config.yaml
model: "image captioner"
dataset: "simulated grey scan slices of phantoms with and without marks"
train_examples: 122500
image_size: 64
crop_scale_min: 1
horizontal_flip: false
color_jitter: 0.2
tokenizer: "word"
vocab_size: 25
encoder_arch: "efficientnet"
encoder_norm: "batchnorm"
encoder_activation: "gelu"
encoder_channel_attention: "eca"
encoder_depths: [3, 6, 3]
encoder_kernel_size: 3
encoder_stem: "single"
encoder_expansion: 4
encoder_widths: [16, 32, 64]
fusion: "cross_attention"
label_smoothing: 0.05
decoder_width: 192
decoder_layers: 6
decoder_norm: "layernorm"
decoder_norm_position: "sandwich"
decoder_activation: "relu"
decoder_mlp_ratio: 6
decoder_head_dim: 32
decoder_fused_qkv: false
decoder_bias: "all"
decoder_qk_norm: false
decoder_parallel_block: false
decoder_inner_norm: false
decoder_positions: "learned"
decoder_cross_attention_every: 2
decoder_tie_embeddings: false
init: "torch_default"
residual_init: "none"
optimizer: "muon"
muon_scale: "match_rms_adamw"
lr: 0.006
momentum: 0.95
nesterov: true
orthogonalizer: "newton_schulz_5"
adamw_lr_other_params: 0.0018
gradient_noise: 0.3
steps: 5600
batch_size: 128
epochs: 5.9
lr_schedule: "step"
warmup_steps: 1120
weight_decay: 0.04
adamw_weight_decay_other_params: 0
Rows from block 3 of the text decoder, named by matrix and row number. Rows with one number belong to one attention dimension. Each number is 128 + 24 x the weight over its row's rms, rounded and kept within 0 to 255. All counts start at 0. Numbers have three digits each. After the name is the row's rms in percent of the matrix's.
# v: attention value (decoder.blocks.3.attn.v.weight, 192x192), inputs 0-95
# proj: attention output (decoder.blocks.3.attn.proj.weight, 192x192, transposed), outputs 0-95
v.81 100:122095094114151156129097156126138153126123130148155137159157166154158133115141085124168030132105118113143153171137136113181119128139087164114138103134150128116135158132150085101105147127172158129100126136096169128142099130139113131139150121089136130128131127119117125132135118118076147064
v.82 097:135105135057109126148124117159161124150127068101164111182131092108178115136143151142102121165161122151150091133131121141125104141133145169139122119098115129107148119168142151150107114104138151138089148113173128135156111162126103107127118141085102182103119169120154156080144117151133098120
v.83 101:171143108134097151123141198131120097125086137163128146115114120128137134140130088175157156092117127128163100134125145116135147147118104168157124122158087145136112099068127160146142106138143140102140079070161132147105091136141107149141132119123141104091124185112137137117168105105149118147
v.84 097:134117117127111147123116128109120134123120130100128120158134125137122137116164150107209087112105131103131144148156105133150158147134130147089087114152125168119126131133111135127118105163119115161148139143177108113148079104113134153184122124096147138138107144106134137120145162130151096138
v.85 096:153102108159129094095135116131170145150142128097125140153120135112160108081147141123099117097114190132093119134124127134122158088122116104169123120118149136177125140089136113131143121118140124078106079140124138101142137118106114118140125132129114150168140178141107145144131126102122125111
v.86 097:090135124136109120132114212141105138051107178125115166122111125141132140123099176169123125112138140125150133127111133168150114149148157093140112135146120151139130119135125134124123156132114141071097125116137152129089129133138115148146120173169155181155119093129141148151160125122114117140
v.87 099:151125118166162110104129155130115126113099171107085130104109111080156163110123114136144117068160146110143111122174152141118146095117132114151137114125151136098154111084137188145148160134143119131094158100130085156139116142125118157112112169111119129102149133170170130140108088127147133121
v.88 098:090112121132152124147104112140138154112123191116117099134117149179153131139116119112122138104114108163099129176088138081137178120147129122132130131127125133126144101120130124156162097153148112105111151138085072111095124144169151131119131097083150159092142133126153110120116133111123105113
v.89 100:159122145157133151116151106127088152088131126122152110156117114134141121120163093101119142166136139132120185100150141140155110137129089133139156140138134197139177099105150133140119093124100169111114123073142143109126116140127119091146083126138071129102116110154095101097148076140094157132
v.90 096:128147158119129104126094101137113123139130150120144128127127117147136124114122133143106147135142161135118116122108106104117156136147175162150079140140131128157143131085150155108137111111096108136120122096139136128109094101152134163169115115102155127080133148118121116138109128117118121156
v.91 096:136154076119127121117149125110134144140139169124109116108129116142102112158104116138131121099153114131139101144110179066113158130101094148143097105157134151126109133116151094152171115147156128132122102138186119169132131151113180109161074152150116107086166140114139110127103153120156164146
v.92 098:114120136117136108050097137146137140155133120117153087110159144100145131074113164119079113106124134079137147119105174135113100076158131112146133112138146132102103148149191153141120135098111120115136137160126145161093116152110145152128089142134136129100109145176124139131136133124116135133
v.93 112:164153139131112163101099098125118132117133142117136131130174120179133176124143144136132067179134175149116107119123127128084113198120151137122106137117156171095106164202109146133128159135136150118146112155149119095096099131132136154153130124130081103139110147127152147169145108116111173077
v.94 103:131099160117129074149120122135127168097128124127083122135148153150143160133162128116148116126069149139114115084134124088119133159131090123160139129151144129117123154094082121137135133109166097087147099138104121135132137145097106172107109095110089127140147114142124171150104153129171103104
v.95 110:112124148115086103145114097115138098155160102129119126098136114082122151158104145140159146132089133130136104132180126133127134144118129134139140139109135142141107145138123166147156121108120129121161142123089121150112123126113124145158180161132096088156104135148142168125150168116145163044
v.96 099:135142146127113112111123162105183125168128117161118098139130128159155142104143111110080091149121133104149151156154132101096130125143133076129113135120128116126132104134113135126131161130127143197111135125133145148082146129114120162147144136140160183175116129185133154148115129144143135117
v.97 104:130135121153124143072177150103105114128102111083116083145135142113101095130083122141046122172157106153147100125149144159194083148133107129094144127098151130135120108157116106138148117095127117121100120096099147120077113146114125159169104124166154110177144139100118117126111114161151135161
v.98 107:135158108134111140145144130169147141135140118135099140099099134114116142113159093167129125091115160137088131152127127144139123122142179083137121161169115122126088156124149113154121103115089150140149093134096129125150127117176167115097153106125111121112116116159094115131107106134111147146
v.99 098:096139117174142125098138085159157122104142123081133160163058095113144109104124139124117141136112133069088127154100138149128154138139116131103143131143156107078172126111104070126164129089123098119136108139112136115116153141113148136138116114172131107110133126121191087137146117113137099095
v.100 099:062143126135139155137142122093125161115137155129163096139133109164138128139139094149133157109105106171101139162082123157151086147142128140138132163123145119115121090148117109109144122171130079104112087170092157125150136119103114160122127113109126092127138138162077117141089115090095159134
v.101 106:125136132110126100162150114146105159139160144118148160076130130123123152163128114095129135111134125182108106147142128107121145135146073084150124076064094133137115120131085093140114180111115122153123084128096143133135139152103128146139141127153113138140135141128135109205142134115139111125
v.102 095:136138147142089124086075143122123142063114119105087105124168101148170096174121158165123116114142105121103147120128130097104157115130129164132114134162136160151137182151087118131168165129112150156092153176150129157124103162141100128169127101094144133129118128146149123138126118160154132141
v.103 090:151149125128122135066096131113124097088125121113095124131164142123142151107118147222137169118143128122182131145155107098132121156165154103108137121143123100137110179146158110104144130144105168160126128143154166135115135116155167141100163146146097136042103157131170123100116160144125101141
v.104 089:142138154117089128133106159118135123117121124091084091097123161118130131136107139151100145136147141138126099117138139135106099134144090156129095085123067174144135105113167146149121130104110132073160157156121156157122122152095125099120108144110126154120144098159176155160130133113148111151
v.105 110:086089150128167119121147124125106132128151144151178184166109134133099121122123205118121114119154101104109108102148149113145127106135113111114114138145091115138182127117173147125155132130124124126164109131140135134108117145141138130158153111060144094126123129150087128129165124131135113141
v.106 102:138164081151122127159126148110179130161122062139137123118085133162119085103137145159134123150149151138109120125151143176107122155073147110156138138129095134148126151115114101125103068136112104122106144121151119143096152137131127133124151129117132143162104135137107097127100086115175164124
v.107 102:144150135096097137124149154168152121125134092130118124130119109101114118135171127105157115128109099166132124132155110113135123101145139063146153127163130135191124095104121097122117131143120108099125131058094081105163165121162130116145136145105101128144084116168135113088142115117169130082
v.108 106:158085102132159157155141112117147152131101153128118109161181140138143147139172158130169138143109091131127133099152145090131104095160115122162177107128111128128150129157120105129090113136101119093105115119121134123083131117113160123087099177151141122136151096129132109140174135127142136132
v.109 093:158136164118088119144078123105141120126127093136158130122109128118154185136137171110131132143124157121091119111132124145123098143131112130127146142142155140145154151104090103144137153127117160156148182151162122151112103132123099143152147154107132171075129116143141130106145153126148135122
v.110 107:118110135135121131131122133138106101061144157112133133171147102144168151115118129143130090118162124124132094105153082144160077121141125135119094176128123100105126144103172142128134122071146169110144178109113155126099156149123128116106104104139101157163152138119169128157095100138135115122
v.111 102:116150128104129063130101128095161082119139151114157116133103124140102187133154128137132158156102089134135103134147124100098131179135150107106113100140130142128126112142123133118139127139120074111107128144146082151138112134144130143130089160123123122151131173160133151163138101109116157141
v.112 093:136109132123112099099136133116132097114138105146112126148118115105124098157103131169141106115160117106142100116127106122134139115095071144140133135145137090152140078144114127097115147136101090130156139136145117130157128148115132136114111106098146141190159153129101114121150151112134100123
v.113 098:113150112145110125083109125136124118108182134118160151161127182127131147147119166152132112170098110092136108139112140137151084140132138125161125155135142123115125137162081115174099073173154139132119125111120107120137109164151129141109164123109143099127110134138124161087165170117131126123
v.114 103:120137137143139113129116153114111188123119122120089153184093108159113111140150110071099142139138153099149098115158108114118118131133122126093076105108137110158126133179116111119154148152168119131171133114091100156104145139084152110108127154133107123122130139120123114169145125107095113079
v.115 093:116092172117100131145110136125096120145167062130120137161133122079124070143135119110183117154164080172157117121121144128154092132131127127126133153113102100190134158093115141092138162137118119127109100103084151110134094141143125095142130071105155115140146132119140103163163113111120107145
v.116 088:136167068130092100138140138144110156109106103120147148124103109135140127131138152158126139114187117122122118136130152134133114126095127111137124145098134134135153209104107149096079142096079094131134113111167083113132159125157120149060117107124131162140176131105146146157189170119155129167
v.117 099:122137151094118131154172098091063121162167132150148053140160133132117141120145123106166150124143105118107117145163138141094123093153103148078141126097121136139130073120136127099128114139084117136093101139145145171146094122136108103147143140107163158119107171124118157120166119125134098133
v.118 101:102079123119113116132142132152122127159152104112159143142139125091160111118124140147143152135160148113136120128131131127185089109112131162139105094100118059139118101146127090132103127115137136166159126155135152096154144090119108178123108124158117113111140134162134114165113111090089136134
v.119 096:112129149138177170137103122121142111095123134131114086151132122162146166144115151102141137129131151103109129107102116122122145129096117143111144162118153147143140141147121169124147143149153105090115141141110105081112107106142119118137084150115155101134160108095141135161091130074154126146
v.120 098:089150118165116128137167115154127143128101122093123164123128110141140129141104127140169127090104149092124132103183145120120120147107097109109140116097128116142137120126107141141110115126158154139161136132165139115126119092147082144150122114122167133154171204152150125125125128187156164141
v.121 096:130119137120133109115131176102128111111117075159081121136140141101088134171108157112116102108160136150149092115148162114118163156112133098133146112078153094125113122160125140102164127109130141156188129117174165145100107090146075134115188145112114097139131083100111145176104156132105092102
v.122 096:104137148112154144111125125095141163155163133148160137114132114137130147084127143165121101114170138116128139164099108125186114096115106143137106088156085122163128129149116164145107129115085133120136128126120152130153151103181137159156155147135119074096147113122120130132135124128155127129
v.123 101:138163114148158161116118163120155069144108113120137140137121125115117115106135109152174113111110144165098127124119134099108158110133125139176081165150109120128107138161085169144134106178121127104146169116117171134147147142109079106145116104170170124103092135127122157136123124143129150089
v.124 089:125118100155153145115153147089093124162097150171111121140157165101154112125123140110164121136140140123088140115103103104097122163140110118171113117120118096102137102138167099151144134147137140118143088151093150098130121112130166105099163086115145140115126137100062128117086158122151129144
v.125 102:143139135142096135139169109091136114157138133112110122079101139097098126160141117166118135146112126157082134183125150150184124130143145159129148148169141175167105125156105125111138127122118153129122072139142093132123143136132129114151125119146100139153118149135089102155139163118122118096
v.126 093:127138120123097159095131118145118099162190141132168087138129171111120135101106126141117134099123197110144114127154121170128111112139135110155099126120107164112111135112112149116128148175097099062116141132133089117155127134073112085176138124073117129161131082102175125141137108129161126131
v.127 095:088116161145124134144143138078121149119107099147149112130123148138107099145113094148123105129140143112128167135161116115128170153095152100153161096143125143133110124149142165132150143095154170094102120128138179133173135105116138097125130130149139123141137115125138135124083093129107107098
v.128 093:104151124103134106115066126110190113095145159125149167125119129121119121121142117131096126172126119107107134098178064144147145094140162107143109087135133122117157131092148139139127111131122171099150123172124131159140132105147138168120110138121088160147080173135157155082119118082109125131
v.129 092:174096131120117146137106134104119183179165155153127103152141101156134123112108109168151071151156106110096121062110102118147122131141130112123146147129147122129153131147169160097176106109105150111138140143105105112130139106129123114145097142081112159115136124074094115159112144180109087140
v.130 103:123092121138125146133113122114109115128122158164093124103121119135135084125125129126131116157145171139118224128149089145139101056103121121109124116135154140112127117134127155157121108114115160114124108085110117117165127163104168138103129119156150117150155170103074127080135124092138111125
v.131 106:083136135130122104138118169126129154161117124153099105122139198131157098183086117144106104161101136131135124131098149173123114172099115133132105165175115114122115107145145130118127111135184156134109134157173143143172134133138091155121149096099142114171125086105158140117108149153140124148
v.132 105:139103086143144189120105125120160142147102115109131097129152102125098131164103162128162181131156165196097136109125083107122133121109114182117146150093096162114135117120132117132106171130109152092088107156105154138145092118135166121122124115156117171147124134125168147128164148116124135131
v.133 107:143151116062118141117142162133111098131134076119128147134120121149082092141134134109155119115115142127143145126112120091107155178142163142090100130114132137099136130107137144102150101141065133101126117154164124149116112130083103125100132101141115169128143100150164171153135159105145157103
v.134 107:115106089101136140133130150131153126111105155121135144112121085090144124137087129142164109152167073140125129148117120099146124105163152154139150140121150081137128154112128159107144123096133107158150095143095099056124115132153132119192133131123113141161138132130112098203107159138104109138
v.135 097:127121116112144133100134118143138114074111149129108141139122111107128124137137097141124124120133145146136110108135147159094173151110157146109139121111114105151109124120123137104194155160133136057087139096114116073124126147105058124115143124123154109154099139126143109103118112132156171125
v.136 100:121128035114134130122145137123136089101116133152077125125138097166148132157075149134104145144128145139147133115133155120140129143148140122092106109160124182174114129167140147116137132168138121094106086092157113129110124147134125125144127132135100083134116125105100156178120123176100168117
v.137 107:135141141124156119108202131143138150170152156135157099122158122144142069145105129119193124109129117129125118121121134107101127119148111139204130109150149103106148099115123159117102106137086128117140171145125101177111126141111108087131098070130092112135121124133186083113148133126105087152
v.138 102:126103106135141161153158146077097124113173096083134085134108142111107148126114176155145118114131139126146119098125154117117101162168117176115150165091149149069119140123117139132146141165122143139143092129120123113152129138168137147146125106154147081141130117143107108096097144124173119154
v.139 103:118105139166119076109091163118133125122157077106135172106130119111120140135116136169139164117147120122113138099078097131094050160117156157107082121144119134118065105129142103134153106113124137150141092156153115137155167138145151151109101089081142116107124121108098132149138166146107106129
v.140 096:139157154141110150117132103143135095122111120147095140138187170129068134121114101102142104125099160156155098087117141115140161096155146144092108098114112102121156131150096141179128147135115110149082136150173095128122105119147154111113117099110130148099145143140122118150149121131127095121
v.141 093:104128154133129112101121124170088123118102165137066137153108138122110156156148117112157136122134112126101150141157140135130134132105145125155128131119159120098127112149103108159170152078094100160105107141151114108095100117106123163132157129123160084124150132135139093098139133146139156216
v.142 101:090126093094134112105110130174160126145078161188097133166163152095106100152145141083113148122150123106122126111114147127149134158138142113091141153130128101132099129125123110093175158101127155133149131177142150101125101126155057100120123160112110125143137115078119128115156130156142137104
v.143 096:073111107096103112108157101126165132144136155119135124135092121117115073131143133114099137078145130117162149091160142132105104116117133144095129135121104162135132126075182132125114127146087128082116124138115102128133127117064127143120088115109154109173123117131100078131096107120138116147
v.144 099:099124126146162101107092116118148114156154100123158148137133123115170126112158128111138153121137148169132132143152150125127099132105156138105161123136155142154109066140131138108124160155130141111164091151146121119165134124106170137166128156115103156140122153096061126139118149110096120107
v.145 101:122136141083140137149131111142105140131144159102134155121125103179145113105126128166127112145148111118123123153080114117112131197135112122138099197162151138117149109143127132115113130124141117125122113141143118137171147151160163094093149141154105101114086123120127144091134175087104128141
v.146 098:114106083100089126183076144147156151121130101116172134125139142153173141142122136118148104105123146143109097137147161123101140116122127108083143117142146151168121141095141149158165112125135149099091147158151175172118077160107164101143148137078152094102188136142092131121137155090130147111
proj.81 098:137157123150105127148108145152111058147097122126134156099133118113120123116149142154100105163132163154119138159102112133144138112154088148131132147129062117138138088100109143128138139132177128148132100129123136121104096152116123134134152139144119138119156140136151149113154141111094094099
proj.82 101:132155171161125117131154195138089103137060121115087115128111133160120160098105168096111117120174156111171118130114128158122134140128118153112127132086139126134110147139098088091104118143137136137142140122128168101143069123111144125141120144140137115105121148147124135126121118146132151164
proj.83 113:201117126155149127169123128106137156118124089176090119174140121154138103140124126121127116134152143103118133063164116175114136137165109127163132116128137099096098136131112152159119133144119156119095146131117147132100110136054131113100130104144131122123127148109130109082133135149095124131
proj.84 105:126123150104127161108125140165123095116166140114101122134090127154131115144138095165102100114140107147121104138128128143113088147116116131151135103138169128116076125131106112179167089093137121138119086134170127130081099104157125128118127121096152119172169142143127159103137168066110120108
proj.85 099:106113128140123117140078143129149121133106085081119131117123103119165132137115168162147135131169127158173092130155173105149092171128157117157170105101145101163145138145125096137145078149163166109114146112097111151120187129109128124125128105097099071146127124156123158093145171165105140167
proj.86 100:122156116151122119118097086076131104139141173167115160138122129156148124144114158083136118144132071144130114139148116122138106157160141146119144135137144140107069114091161132138125137138141105136146129119132140123137110151104098088135112065120176122137108109085163114110172154115140145115
proj.87 106:089143145142125135149153158106157113135109110136107135118117097152094161105136110128151113179119152156125124117152130110123148113110155117130118097167152191136145103131081130127188127139140117139159081124178112140126108136169151107168103152132133138174126134103156123104161106163160081145
proj.88 088:167127142111136083163128119136152109103104165154157119194148131135135152124176126116173108123125145151138110100163139108106082125130136136128155149155150108138111106130156148095166104135144088103152111124113159131177186109160129113133127093083170145154131139067106142150099111147123125125
proj.89 102:112152100081118126149151157151122093119149106104106158106147113147121134122155145087106159128089158127141163158170117159154126114157141133138129124124165115117135141108114135100083091116108104120135146134141089078139129122138104159077180141119142125106148092097119168143116115147135146142
proj.90 095:107101122128104149134107129131129159123145179116101123135151136126134125179142098137107109092124151129104158135126128118122111083163156134104110156124141099105183132168130132147134178153100142134154132093126164130114146095129135125144148146076150141154119143142102136147112099140134116100
proj.91 107:134098102153169149124159150091142108115151113133113151125160097125145114146143135137164139120172144133127140163141128108130108112103101105117113184115157127106095133097135120131172140079117117144141131125121116161107171139149168146092101145110124142093146154121120105171115165145140135129
proj.92 102:150143123112119145115165149142102109128113160219138113131127151130114098140122125099097117092136090126133100103165129125127137151109093119180144142100140130099100137137152117110171135142090122108155115143187087131169119140110159107138135091095132153131152120136128123133139096193141124173
proj.93 104:124120177120129171107146120115165096131164118118129115103119127145147144120121126081107146154118144122125098149166100148161119156153098086160086109179117115147119117149121144114165072107137098141145151094130110150151130143107125139101108115108093129139145101141085141151081109171155090154
proj.94 098:176127119145134111118147149137125172150205109132143088151105133140112100136095149130137111115157118125145134139107143158124057126087145133117140141200166083165127156128123102134095087165106122139140104098142135161126153146113135165111132142132119092103130155119133151146088124123137116135
proj.95 092:091092135165140118152137131155126145083116154135125116135141118108131122087137145145106137105137135106128131127153139150144132118149162141138116099139187144132128104128131128164151149129079149111191151112133129151047135119116133144110134116170098108126124173160134088164103145126161129164
proj.96 104:103154146102103106127126125127116158114103138121134140118143100103132105092120112114145170117150099118153133136139121146126125167117181131130179151149111109107130164082155139168155093160121114160164143151122140124082102063129146115108155132146139135164088158128126153158132119119141116125
proj.97 103:158083118134160126146131083121140165147121153117113093071151150163132144127087121142102142101126147137116080116159083109122057153138111155117104133120124180117130130132124157105115133139120135110135162118132172150140135172104072106155127109146127089134130126120089114068145106161128116145
proj.98 092:088119070111114144128128131148093106146132074126110148104161191115125160162131137115088107126132129105155147144135100125128123083140138127137128115164133143125110140174151111100157095130147127107120156096121126131122138119161137142119177104110151131156144131152068128173093068098105098127
proj.99 104:153138124150146133191094125161186124139108101149149127124148119125137120126125162149072149149139133109101148133116129092128147113151127127098117135172110137113127173115117136137128137184157112131079161118124117102157105178126162125134136152118122113114136127122145087137163145094107176142
proj.100 104:126137127102151084116122139118116150127166124100162110114098138124108120153071134149096119138113107132132167142133117076098123108128134147095126120141078168098101155075125150119146132137171117171099170134127125163125131121122101139140102144077127135176144134135144170132116128138171095128
proj.101 088:127162115104108136146129160158080154127130116123137132175101139140115135113109125162106099131147131064107119107158145126096094148084156105156089087136138107133142106128149143170172160132160150100126120111112121108089114123131103104153102179148129146110112105129119119113105188109127102098
proj.102 099:132148110142117126125090120124133150112086138095097124119118134148150132150095148168139162110157106148105155110166155142158144139135102129096102163079159136119139124160159106114169131125151156116141117080149133128148142125117129127118110159153126149109102111125106144121106095156134081065
proj.103 108:111131147121110193098115110152128102110144130101142115141128151116151166124094077141141092107123140131109128121151156135120067156129116126135121105104161166135139099136140133126133130134121106099126194139122143089132098096086097099172126117148135140171113130115140109107178124126114166126
proj.104 104:126140119093123117123130101103170106118140146135111147174143093138178100126142155112050093107130112120122123147118144148119136118111128136111140183186133168118092107132104134157154145154166113180133130077152079107114136086130126162165171147110162089138149108125119161119112150173153117103
proj.105 102:125119146110136108136126112161160124155111121133108155123090128116157117127163125083142145159195105094111126119132130122151163081103089123135159132163118113137136128106150154155139100141148166107130122125159089127170100142087149155151116105098128108118130130140104097104128154125120151128
proj.106 108:075121165122172142106098150149110125118110124137137101114125133086107119146107163117145104109064104147088142138112185112106126059140131113125087126068129145148108085138121135137114131146147142122120128119122186116123136159137125116117115109135122111094063118070116094141121133164109128120
proj.107 105:123117156079139075133110074113106130098127150095118122092164137122109154141127094068103135126135142118150160115161137135147115165125139148121147136118174130112143119098126183139152106127122157167082101138176124153141160124126121095124148097140111103144179118139129146152158122110126136145
proj.108 095:136130166128134145126126153115139156080122149074154128104134099089160115090142104131088114119118117142088118159124148085155093145138093109096119136157137104116113131093102148115102133109148105110113122112119108100092103158140191131128140092136137166152132113116137105097120132131140135110
proj.109 098:171118106099107140137185120153128141129086109154130103148138160124128088132099122119147139138163130129106150152107107118116118104128160148109131152162171137099135097124152146124199145084132123120103079181111137119148098155142156156096126074109139136098142103128145153133154109121134118116
proj.110 099:090127112080085127114155164133156116096070123128124134117130150090105151138097120122112142096153096137149076145124137132110142105117117132124111155133152105189134166119180149162168145155095129180140143101135131108140142112102154154136151139134154139146148109151145118129156148118109133129
proj.111 096:108189124132126127130087120126136153146114083105104131130165149111104153155161132122117112105154097107114132153102124123120086114146157124146131145139166165135130157074093112092123135115121131126168109149137154119191171164113146146108111117132141142147132114115140124106118093128137081148
proj.112 094:121131122080128128117153113126156123169143110144143200113165131098147143149150107158114127120112076114103186114118115105096131127118150142149051115094151132105098171121155109147114131136168140091125162107124108140162129143105139195114127132144137114147118136118122093117120079113139085132
proj.113 098:134149128107080132136134118109179142097095146104166169145100107162139112130117172150149101144089116139130161145104116103139095148140103103138160140101083097129098113141118137156173125074113140147148102084113126097141109130128153099125152115145118098105157131077111098130156111149133118138
proj.114 105:111131165109092153106085095152108149131116130131162118093100094142149145125129129172131143100142104112130098126086145159115109122083136148137161100124122109149111152145125105118122143142162162109142134154133153150145133094131168143116101093137157127157146140162109143065130109118134160144
proj.115 098:135168095110121168142133163146150111126135140129136138132194104148107099147144141079111063116125160122138132114128119128137136095160099066142093111116127063121144107081073129125155113118141122167100149109130125113103152142154129118167107149135064126152138122166094129120097150135115168109
proj.116 105:117168202133179139126102136155123127123125162122120115077106097119109108104080085131120131114142112137161097154142136124092137119164109072171092165068192148119157119142158145183105116123111062116112107113112104098107127160112095116171130116102153116116126177110116119122112119129159105138
proj.117 107:153156146133155098112145095109132163136091130157147087135118125136127126095147143148127116105126145117117126117106157110132138139190105118172109175083144110109105104121129094143148157111099151149125181114129096138140120138121100145153090119073156120063145157117110132163089118139095122142
proj.118 111:119142160085095118167099138137130134086117131124138122158144137107144189104134119151141156107127119148128157137111121125150111144106114120150131124125051125111127098128122131128137144132146117146168165128138141152149151148151144163102159113112140172137138091090187120142095150120161136140
proj.119 103:149153101116116152123130129131123100111129142090140127155109153109105131115135116121110111121170148161196093085150118130103165120140174174117144153153197128101097123126116123147129171116145141127122108123133118149092126124164163117143102168158143068114164136127139128076133103153121136106
proj.120 095:114099116147168121134111146117170143090118150103153112130119137086119132087127177144106148129110166131114095122145153127145166109165078104153112151171114120136121135101111144090123116084131166144126117096136091126121139110109124096147123147151117129120185148101136077122114142129130169147
proj.121 105:163147117099130182143115138150138168163099105117126146128100157124132172117079152177119103138145133118113114122112140096134122128164171123093114088102135135109133110086132124157147145116138150137145115130116147102113124132128153184138096129141126132146125100097122161162132155151156156166
proj.122 096:128140142112113156167124137123144147122133110155175132110131105144153163139097142116128156154143133133122114081095130113124172094097122122144166080127095112162134132107128142114155168104091135120107144099115099116117079119113145103087150112158070140187132144136151131139154081115112111173
proj.123 099:112110136119121128175138095127176104083104104112121135158128134134153110127134108084122144122120129104091137104166119124139124156117175126102086167168118151171134086175110104087145125124125151127142117132104087127137103164131129101079086162133116115123171138155137095127145100144103143158
proj.124 098:117112140153139113128149131141101117175161180132154119115158099139116179130124133149102138102119120139131107106139153146120154123139105176137145159087146129114087113118111128106130122126117156139147158125121095128165124153124130163178104159111117200112104124093161140067133097121118114079
proj.125 102:119120144102180125113091126082134118142138104142127127121157145136098154160174146094132138106145116101178160146142085134151090124174120117097118152123131104122145085123094148161135125126125146119147133112116123141125076129142156111135103144155125136143064140086130142143086156163107146128
proj.126 089:143152095096127101092106102130117120142133129084104184126120115129088133106163131102122118120140159115131187125113126108141105135149101147137141127151160149144078148133150135154128130110168122101114101133119144176150147170086115132107151115170069137107129136150116068136133138107130127123
proj.127 092:120146137143138138125167122157132092099110108156126100133119138129156136087104089136148146097159161157140109147133099116148101166101136122155163131108107116132065124131109118077143107085129102152144112095160149131153169143169093095134105055128118180137141101117107139132131102131140139122
proj.128 097:137134121122095125103137170110094133132106109138057134126117130148140141177145108120128121114127145165131127142174127142085129159120120132134155150134141137092097115099134120116091102105117176131105122060143118106172108155122120162114112135134123173143110105137172145136136113119135147137
proj.129 106:110144095123095155101160116121105144122157131081130115152123144107107147104160081123098101112089139163093128110143083117105145141214149095163107112171129153130112139134113137165144125108137135130119123121085123147130143136152134154145109120131124124156117155129126152145133114130105097127
proj.130 092:138113113148149133178071104137130087118137100140113128145127116163136081158098173182117147161135136144176165129114147113111135121104112140121129060164101107114111137134125142150146119108134109112112103171147114058107134121114105094156124098112107107130116119121126114096143154122137092146
proj.131 104:131114124129121119149112113082134073138159156143124142101100137151147172129131163072106115169125097114110123108145129105115133160099097152164126163132184158134116115133160144182128155130133072156147123093090150114149159143074108086115102100093159085162131143134150142131148133079125120151
proj.132 094:130123114112084136178144138120140129116102143161199129125132090102154099131087175100105167154142105122110120143135111171138106156140144122108124111133151128129122122162170175112095088124144118126143108148131152096113157178115129132107080124133093134118128136138136148108142101133148107114
proj.133 103:115101089115145155169113166149100118110121099056162095131098142119093136114099112117112089124113139075121070128106159147098122093127104139149156116150110127086138137120150145134110096141099090102108141122120111119137158149140101147123102146184109170100121120072112108162070158120139130090
proj.134 096:084113164116139111147077118110084147087097146127150147086158137068125117115132133130120132173123149098143148146100129146128125191102127107176105117146122126146120130100101113124095112139132157144107145121176107134122133147141124182100156126098136086143148150132117087115089113152181140085
proj.135 103:169137129106179172127125103142102172122163151133128111133118120134127092145148108097142144163106108161146126113132140148104170098113141134080083133134109082127113110174162131145130121107122124111132137133171144154145148122137131123132121139121149138135124107156185166116142116122148111141
proj.136 101:135112112112121143104084118135151094126071094133102153134183172120138143122105102145105125156196104116141151119090086092140116090157121139126165111108153138164152139119108127151094129147155122145180153125098093111156123152119155126144114111132135127152110132085096108136116140133123122098
proj.137 105:109127108130116149119096178083129125118111195100190136125124105107107146169116151094184142141138092092127088171119082105126154153093132126142112101129103146119124119138132181093128121150186084114132112131093103110127150131145117168097140134108170148105146165123095154139135135098115142114
proj.138 103:151148147145091144114178091128136103143076109134145145064128136173116107155110120108087110145160095139132091129140132132107135137093139140118126122123148136076162122139110185124082116150082141157076130093146106096139126122139153141126112154152146117152170053157153116097129110133133129114
proj.139 101:153149146146103128095130114121112130132109116152135156126107149102143185122096118151107158084130111088159134149143108112139129134121133093149120170130113142149155126174135151097103095117099095130128166131143132165143162159189118143172067135079120103087155136161093144129168131162135147122
proj.140 097:132129086157139058151122104154110134120144146110124144107117109129162147067139117157118115124081129118124120149124101107134110096112151141145115102123144128115075145103081100187137137117147142102175120113139105146155146159142115118138109170092131139135176093079088099103119122131126119138
proj.141 104:111152129153176116150123181131129112143145121131143137108146156124134123127117160090062112144076104114143118139094173114142147158110144139167101124152074133113118124070091122127117136136160136122120101124169157094123133159142123123130127147134121130118146141144091132086111121108125107116
proj.142 101:167146111127112119142140136105136108120073167135122149109141088116093139089132109134178121089095116141112127149091103106153121135127095144114084178129167064145170113109122092123106103119087148126088151100125140124135152081156178153126108132163107119167124130108144133128117138134147159135
proj.143 110:153111110115119094162124117135095143163146127157119123122129140161135145123150097127115154134151134154092129126141119084134124072137129126137158086101139104138133073116113118100149095128140160130106134104154129137146034145137120142129090148112153151134160135143142148098155097108109125125
proj.144 101:130070130112096145155118145131159166110160099113104150105146166136110162118107124152081111153152108073119126136097109130146115118100129115135155152098120145105134188130132111158133134147126133113144163115106137119137140093108126125146132123154146139097159101139142140148141109133142138100
proj.145 096:098137139139102125116058100075113147098122167156137139167161160148113132100133126123090105132121124054158156164137091140081150121103154133146137102121102111103133118151156107157120092093123110144131115115146129114156122132167142137136111085092138067111140141116150118160097138138094150095
proj.146 104:130133119116123151096117119113142075130108140121127161152159102162136145076149116117141140117103153117150161131150106132148139142161124167164112137158136164164151121138114134101099117142129100109159091128183109157174191144073136112091136135120162111150137159129148123132158097156128116140